Weights of a small sound classifier.
Data: trained on chords played on synthesised instruments, 52083 training examples, 9.1 epochs.
Rows from block 2 of a small sound classifier, named by matrix and row number. Each number is 128 + 24 x the weight over its row's rms, rounded and kept within 0 to 255. All counts start at 0. Numbers have three digits each.
After each channel's rows are labels from the 100 clips, of 14976, where the channel reaches its highest value: "strongest on" is what is common among them. Only what is clearly more common there than usual is listed. The data: chords played on synthesised instruments. In brackets: how many of the 100, against the usual share in percent.
# conv: width-3 conv (model.blocks.2.conv.weight, 128x128x3, each kernel summed), inputs 0-127

conv.105:130185156120136120113118105137097118163119107132114109114092157122131099150116164093127110109072145094108124105138127091132166091153083147133126121100109126169127119162124138112133160120139162123090105129140147097123135125119143139133159120141124135112105116121139177094147112140144133111139169180107131147081154139129128112158084105142163090128092143091095152150074126109157154113080
strongest on: harpsichord-like (38 vs 8.2); clipping (34 vs 8.1); text has "clipped" (34 vs 8.1)

conv.51:129134156093139157124123118125115165125148127097142131120123147104138089149136144137122151155147081118121123122109124128111120080121093133154133109110127134137116148135159140122131109123120108121130171152113107108144126116135122170141129123097153125183087151108137118157100136089074151140103156207144131106137092124109111088133134156209115163117092130174143145163085092097135117145109
strongest on: the note G# (65 vs 29.3); organ-like (38 vs 7.8); root: G# (33 vs 8); quality: power chord (31 vs 8.5)

conv.84:146120107077202095128157130101131157100110151137089126166118121145084109125114106137134127148116123080147106102130163112070104135091121124095169119128140163116139105131161170121146130121114136105139146130140111160115146103152081136157127137111125095098131141086085123087107110103144125154146164121129138130140138149082125145160148123135133107157110141139129076150093114107109105096107
strongest on: strummed (94 vs 25.4)

conv.74:147140118100129148112166108186088136125067105116163107141134141137139098130167114107114118155147109135146105142113124120086100130140117105115140158134165097155109094156127105131150084142122136157189140155092108111108123123119142156085114116106117109150126120086107137136118135112089143126071096115120086136142129140106104104087100111156186107128097104136124146144118147137179134147111
strongest on: vibraphone-like (28 vs 8.1)

conv.101:126138161125126135140120112105145156108105135148151143123100142126130095147122105138123144137132130157146122122175093135108187145127112118113102093126108120112131147111127189140117137119132070117139124133202126119148126102142117146115157148130117146133163136105147144179090090175132142093110121126136099147116136117141170141222124096133164129154078135114138111142130109101156097146097
strongest on: marimba-like (40 vs 8.3)

conv.27:104104125139140125168121123117147108122146146159118122072103141138077149140148115120160153137133127136151163095149107130126125084160125140104092120128125146070170153144084101117129134091152140147128151120105135090132079168128145153179113116125119180185152134122155162101083138107108105132133125108154175129137134133143137093099128107120166118115110122140126156081154135099108161131123
strongest on: electric piano-like (27 vs 8.4)

conv.93:172141200102137114141108112098124096097103118151151124129117155142151099069106094104090115104133115119164116096153171138105128108146106117125126142116136147128162119137095142109173098161115100119134108109124159134142139108120146145124160118117166086100133158142100116143099128174100115118136148137131116091094113126112101146145140117146090132185106159108152141159125126090163086119108
strongest on: playing: block (53 vs 24.8); harpsichord-like (45 vs 8.2); clipping (39 vs 8.1); text has "clipped" (39 vs 8.1)

conv.89:114112111170169152104133162160152116172142152149075161111116163148128136133154110168101144112150200099144143126108136141097125094145152115139129116066115103110117073158131154119115149153163107148118112122154138123145147083145131134090177133120126131137120149151114135126178134108156124110164115151096099132108153130147113089154143158111183109148130148115116127121133119110111115145123
strongest on: strummed (64 vs 25.4); vibraphone-like (39 vs 8.1); instrument: marimba-like (35 vs 8.3)

conv.107:122131142134143101087130146144114130116159080112113164121097135141175153116126109158138135153111108078154121122145130152140128172158186151111157112117159086114119116119111101106126089105099139129112101107092111106103141146105136110131129148144117125152111114173151150144144140135108112090149107139145188114155106096105129149097173104141129093154105128173175138170154168117120110144101
strongest on: electric piano-like (54 vs 8.4); organ-like (33 vs 7.8)

conv.123:132094129110122096113102134114174133160088176119119151079178121112124135110114110155143109160122120150087102088110118138108118137097122107140181113079147139156121128139105103113137154126095147114090102098146163109111093139114102099109143137134126110188112136118100128131136130126087154148169131102123175101108147184126138131111083146092115113162126115135119089119098128154125132121155
strongest on: organ-like (30 vs 7.8)

conv.80:085130125182147124108141083151106132105126129115118130094147134116109130113137113105145105114164145131148144145157119101189126145123114137133148150072102144124100117128139125111131160101109160136164148165133129083150121148129126132155142109149112177166118120114126088121101086103126129162122111101121097177097110096129180117118131135096157109091159113174136138104117138191164139122157
strongest on: block (56 vs 24.8); marimba-like (37 vs 8.3)

conv.9:142157111150135086091098112130139181130095156138126105174143111112133093126118133156117142122121139143114102133162145114148148165121136129138165102052157114124126090135110139089058107122162150100118136079157164121130120140094121122076126149112090127109118154114108147098130153126150106138159145134094126124116096124128134129118092137110139111132113096146132085126143108065107145150105
strongest on: quiet level (58 vs 28.7)

conv.82:100101117173129130171121113131108121121150128122089163033098128160133149137121129141156136102147100117150152097127096146170114114098103150153120121133118133096121120108094112094116121100074090127190122128118127157128097119105138122143159114131129159137114125160139147155096133139147184125125134108117148172088109148111125136107128131083154137111175166121139112123118114128118154154100
strongest on: vibraphone-like (33 vs 8.1)

conv.116:137137122119188112119120122122122155134158085133135127130127118134117181164114123143144129128106137102083147148087095109102137147121121114137098111143095160125145074153140128137097121155099100142138136133150172129147158143116072093119130168131140136138121152116168130110131077150097141142117120138098113105150147151153137162159140130135129109083077140188070109148125143158174104125124
strongest on: strummed (68 vs 25.4); marimba-like (35 vs 8.3); instrument: vibraphone-like (25 vs 8.1)

conv.22:139103141181137093117096114150163113113112102146145098101157130120135149121168149130148091135161137152145119146141132114087142144131087175101094089145116164151137109138142168146107154124129132144156127137158157120109141129113095115102174103151094143098135099120115093099118174155093118127119145171102121117131160138167164133106137121124143080143066085133125130129103158125116121108089
strongest on: harpsichord-like (27 vs 8.2); plucked string-like (26 vs 8.4)

conv.127:140115174147138112157076148109149132163126128145108123151105111148075103182150140149118084122125173142135141140136126137128133145117112114097116137163121094143110107140151104184115142162172105126148157135099115149113125140141136133109137146092157126107114109099082145097137111149160167128123157207133123147119149100130145132099151124155107123095079122143165107153167157154129137128133
strongest on: power chord (37 vs 8.5); organ-like (32 vs 7.8)

conv.68:113089135103110133101102137186153162129123156110094167060173105129125109102127111140128143137162150131111150083120166154106129100115111125151132141114127133131097108168095152114139104113107162129121119121165204139124117117123144123125129177151141114104108098141117110156104151162119107121087142107100136114110091139136166130139094109113112092181075145115135130123105126121128149114131
strongest on: harpsichord-like (36 vs 8.2)

conv.126:123125089137095127163115083147107134130063169141158151104147105110145118152151115161128121140142108120166158148147121119131124144149099154117106122167122108126133129117189111148127135088105102160126163120099096118102117115123101130140117106160108110200119113087129129114098154146131132145099135173110136169139103110144096106108122096140141120113132116173089109088138173095140133113092
strongest on: power chord (38 vs 8.5)

conv.109:105146145172163149042124158128120136131106156063114169168155136153113140142129164146112168112141140155129125134104123135129147126099138117119146107106132141147093123143141164145124169119127080101142135159118117136101123131106122103151104138155138123137078059159139173105123148124130122117099167135115127154196140116147141113149147157134140143125153097136155151141145137112116109108126
strongest on: clipping (53 vs 8.1); text has "clipped" (53 vs 8.1); white noise (42 vs 7.8); pink noise (31 vs 7.9)

conv.120:117157132090137146101122072147081092149132118116119116122118116090133138149119099165133107090114136123108106162130115132108150123121139129137130144100138111133106128092091141098105131133093120132121146138142081101160105100122141063163111149167131131106084106148156180106131119110091124162122157092122147132117122099131134156093117133114181155114135116073132163110117126189113168146123
strongest on: muffled (low-pass) (33 vs 11.6); marimba-like (32 vs 8.3)

conv.30:112141161165151169138133142083125142117205138161136105106130132119095161139131153139132145141126145133158145155088100140121128110160141112141116137124108128131126139085088112112096114133114146143162133123112145181113159130187131132123085108107130118138136115132105145141123137096117104128107163066104098141120170122122165120109132118069141099116075136135135150145139071154156126100146
strongest on: dominant 9th (29 vs 8.5); plucked string-like (25 vs 8.4)

conv.2:156092111128149145160119133154123129131122113145124094131149146096140159142105138130132134190155095142153118079156107119120104101128103165160142165088125157153143098140157134139131104115162079144100160114107118114139132170136124198134120108105147129183188163130157180126084159121139156106093116144143136120128113150143118120114129122150136147106122107084097153109140147123151146136139
strongest on: organ-like (41 vs 7.8); clipping (36 vs 8.1); text has "clipped" (36 vs 8.1)

conv.0:133132128114137133160122150111112119180120164114122123137095113115147159107141130138071096158164152102099101140129084126168126114126102127152136123146110128150128130163150154092108108121164091105145117103116161136126091135108125133180153104079130108139072144113117116182154150140127146117122151126150090157115171121169115099125089115070135141102165150144156135115176132151122118134145
strongest on: clipping (51 vs 8.1); text has "clipped" (51 vs 8.1); white noise (40 vs 7.8); instrument: marimba-like (29 vs 8.3)

conv.23:122096152137125181127166159160141122111120164096144139138115116143126123128135146180178101132165135097145148147152139117160133149118118123155092136119091123123113099135118119123108115132204119145113121143117111127101116117120096159147111116144137142167098113113108169166183183131131187153101099124112121164116133119137155121119123125107143134157150124165097092083106112114093149160114
strongest on: clipping (59 vs 8.1); text has "clipped" (59 vs 8.1); organ-like (29 vs 7.8)

conv.92:090128099111099084139141147154116144109156096126136097098131109127127116122128117129086099163131109129136147134123109094098120116157191124103126142105095114159112096080124113141110102157126111134134122139130159157130134121115122084063110121173113126133109122145128110150170155171139124105119121143117134048134111125096120102106142135109137117111163106162187117105108113125102075151119
strongest on: clipping (57 vs 8.1); text has "clipped" (56 vs 8.1); white noise (36 vs 7.8); pink noise (32 vs 7.9)

conv.83:151138084137113168144165093166091113129112108145116118075085140121106123136104099138113132155143135166139160162122154092171089126133133096127146136152149131073151117103127125124124133131139130157142128155143128122175120091131143129130103112109107125108140111114154112120123088119111130111124116113193107138136098123113149135111098120094089176158130113123055142139142082162134174121150
strongest on: block (54 vs 24.8); marimba-like (39 vs 8.3)

conv.41:126144112146111135150075112118123148141136087136145129114160128157154115123134110149178115138115102157147119058112106131067124083134107152146117122084076114135079108106113127111123083109118109132091147119143122085101118103142107136132099122124128103143119112165124082085100097152112113130100125109111150136171114117096148130072095117146134103116107159127131149100159116111124143127161
strongest on: clipping (56 vs 8.1); text has "clipped" (56 vs 8.1); pink noise (52 vs 7.9)

conv.76:137125134141154114116137131130085144141130126168126077130119120122143165104106093117156098117111128160096110101130095136138118114096160149140071128144131082122106107090110110121116131091116128139130121126095140179142153133099134139136106157089164110135142139140125131145118083184157135087223157111130122147144152140121158132118146081091161129092165109144146132131156110117125115129136
strongest on: arpeggio (89 vs 49.8); organ-like (61 vs 7.8); playing: arpeggio up (53 vs 25)

conv.39:075119134114119164119167149120126137137160134120122135150116098123124124173094177134113170150127114149109141175093134113106112091096129126112115151139125112116103111109106114151104145132141104178092124159111108111120122124066119141126118096143128146099099157108168156133095143115130142122115102135163109064153177132142135144136131140152138123104101126132125078083098120163169180117146
strongest on: marimba-like (65 vs 8.3)

conv.14:117120106180135130094122120126145134133139114118111143180133124133138124139121102107108109149114150140146154161154175091125100130113138179096077124133142102135166124098092110168190115125131115132141130156112146117123113140138151103138132119140131101141097134108131162130144140118150112087149105242140120181132148120135094146150127116094128097118130174114155132118121145127138102137153
strongest on: the note A# (65 vs 29.9); power chord (39 vs 8.5); root: A# (32 vs 8.1)

conv.1:090133111174108107097147123137051139119119082115129115120108118134159146118129122164138138149089138108089131152112162146138126141104141159157121111131176095123158173107103126138093119160120118110146139113123140144172130093122107108133109121161089106124083172093124161133178141134137082147142157132173105098124105094158168121128140131140107133129145147107137162118088117142101106144139
strongest on: block (57 vs 24.8); muffled (low-pass) (43 vs 11.6); text has "piano" (43 vs 16.6); instrument: square lead (29 vs 8.4)

conv.94:161138138136135146154119078086104149167127115135141066121133133135144073107124113103114126113106108140133108167168114118153123151121110162143115118137096094140134139137139143166104118157157125130148133080107105150134162134111096156162135136157124131119111146149088111114126114209102122144169118147154119129125133122127101132111114180137109129136149116095104124169160172131182123101165
strongest on: marimba-like (58 vs 8.3)

conv.124:121139122140131139043160186146122116169148146046168124090090156112135127141130161120108146127138127131149130117137096122143123101121148126166141108137108110144114107158127113157102134119122093134145121127109111145123074159123163086093131128141136140142066130099103142098136128146141090136099122134095123087154128132118119126102113146127100104125130126145118145133111161088127106126189
strongest on: marimba-like (33 vs 8.3)

conv.34:147147128092102126107136137167137124102109112106155147135099126121145140132118153104113118140153058104139105130092150162118137145090111124189152089088160152118120146138106150131118092113143138181103111137110182096115154123139153144093148149140134135099109108105097131095121112101140129152144091132165148118109094159127161106114103102159088149168112120140133103171111127086135155131107
strongest on: text has "noise" (50 vs 15.7); marimba-like (35 vs 8.3); clipping (33 vs 8.1); text has "clipped" (33 vs 8.1)

conv.73:123107115156093083116107134112160120144142098090134175114168134131164125102107104074139129161156146112116129112136100096091116145091113093104151112144108093110095132100089128143093130125094079097148132122117135146147132086107112125092177131096131142139128121136097070106127110142141108166131107118135094163106157118160135106145170158149116120123137125106167128113116105137167149159129
strongest on: playing: arpeggio down (50 vs 24.8)

conv.75:130131095145141121108108143093164115135143149094114109093116128144130139087113163094141119107130098119092135113120103130168130077114117169179098106125147129173156135152138121119125178126104179128118110141107089150096083116117124098140109133140116161132116105139112124119107109168168118106167141140138062149162137064097102112100125157135159132110146111099115122130123143149115092136143
strongest on: arpeggio (98 vs 49.8); organ-like (51 vs 7.8); playing: arpeggio up (50 vs 25)

conv.67:112176083136122143145113128098155098123136126143141143119105166155136091069118153102148092125155140137091092137134121159111123090180126123184140142122160122109151114135119128179165087103115107139106107123120112131138138140153148122195152120135124118117143132111109153150138140116127101070124138173133110106122151156104157102121084100095129117133114134154115140145128112130154158120189
strongest on: horn-like (78 vs 8.6); block (54 vs 24.8)

conv.7:104117123170140152155192141117133168099126098136113154135130111135112111130100151121089122138091121173118116175098128142186094135157085125160148127167124097159116104117099127097176143156100129119151156124101133131163143117134109135135110155114142124123132129160111111154155166124086177114119143083151126135138097152169164110147115140127150136125114147149116099149105087115088117159139
strongest on: vibraphone-like (34 vs 8.1); marimba-like (26 vs 8.3)

conv.31:083160127074158118185112122169091097161153127144114125093146110143160137100120120091140167141140175088115147105136117156105104162121143139121091144152146103159123135116092104126129134123105149132156128094118114121096133146138168123158109084109118163104140131067108155136118100108116144122100165128123162111125144149108118148139124135131159103094107153102146154130136151083164143124158
strongest on: horn-like (61 vs 8.6); clipping (27 vs 8.1); text has "clipped" (27 vs 8.1)

conv.119:138144104116123131160117133099127116118127161146132137084121102152126137116162113152188129149079123142130142130149151119111157113160132103117083098116096104089076139130106111142117120100106092144109137141098133181178159107167128062100125141168113147158127111154166155116117123119123100124144133137161143074164113124109106145124162108116153099109098139117111134100137136098086122157126
strongest on: electric piano-like (46 vs 8.4); organ-like (31 vs 7.8)

conv.55:161128128153124088138100125112151090132173172176099181117122111137126101139117137138106122144122128123113106101160130126094123153166101168093141117188157113143138095148135161097115110127174132115092111114129149101121097129093130127104157161133124110143179125133158148145120131090114124133145107125124143107084107132108100151141161124154101079168106104127136117126114112163113147100072
strongest on: white noise (31 vs 7.8); harpsichord-like (27 vs 8.2)

conv.96:137127143124147116142090158120127135120122141159169142176123115183144102131161126139167127135147157156106108123157160171112131162173099150138165141147122107133155158104173132134159161141133132111153122114126122131137140182145112088137123131072094128115154118138127165109103138089140164108100143137117150162118111128125100117158183092127188170162107139117145146109110114113116114116107
strongest on: harpsichord-like (31 vs 8.2); electric piano-like (30 vs 8.4)

conv.29:123119108153128163094146166068135118150111159097104119085163124153107123159130142135096163159112109146115156097101163151157123134119120089147114162144102138133138138134116116118136107171080146127156133166159118134116126150157147133150117121110157153122118139140099121144113097089116122137077111042125135186127162147119155089116107139083134111107135138136128143118094112125143108106119
strongest on: harpsichord-like (34 vs 8.2)

conv.43:124148135136140167124099141138103120100171088083112130134115114151147108162126127177105115143120155139104161056118128126105143101173120102113092094102134135131073140129153100154118122086153110126106129163106110111125085159118140113138128098152111137105123129095139133109176164130140139105178136130131096168140163111127122099119105130104140117099072128168136114121138126144124111180145
strongest on: block (88 vs 24.8); piano-like (57 vs 8.3)

conv.86:151111130112112130105147141150136112145090096095130127143102156138099132116147116116063116153147107197132117141134185140085123169132116097118119099088111094122140127168164092137125123139121195123079127139085130129139109124107121127138110156117124108100093135146148093109146147126157072097112161136126111111121146103113160102123136162109089131099109137145089114167143138106129139122122
strongest on: block (52 vs 24.8); marimba-like (25 vs 8.3)

conv.115:110162138159122152115126153151138154106086130131161104169182106148153140178143080106112109110153134173129097161135106165116104124124152115128161147112131108126122152114127145117170110124117081126105200140116121142114106105162102133086134131137113143096122104124091144134132124135107138141099142113128107052138114135137125097124141122138157111144092126094139112157091175132092120143100
strongest on: vibraphone-like (39 vs 8.1); square lead (30 vs 8.4)

conv.57:149128145165119108162103132141141140113121087157167083155111124132154149115131091122110139164083120110158089098128099143108138100085128103111140160109130172155123128094184117109108125152123092148112183093117077107120150094124090156134117124130139117145200104134123129122109139114167126161154118137144154139115117135101148142106149129151138100124136112090096108103137135132117112179146
strongest on: organ-like (30 vs 7.8); marimba-like (26 vs 8.3)

conv.24:148111111141115073150110110109122150151128103094157150107130129134161128091138131086161138087140146157141099144153122147150079154114122089152167123110108152124135168111136067149146127102122116125142162080105115114084135183135156139106147111116133169115116128132120097179099073146137142137155144109106095160152152125136118112134112134107163124128113150089093143122139139155113098105151
strongest on: block (55 vs 24.8); clipping (42 vs 8.1); text has "clipped" (42 vs 8.1); clarinet-like (27 vs 8.4)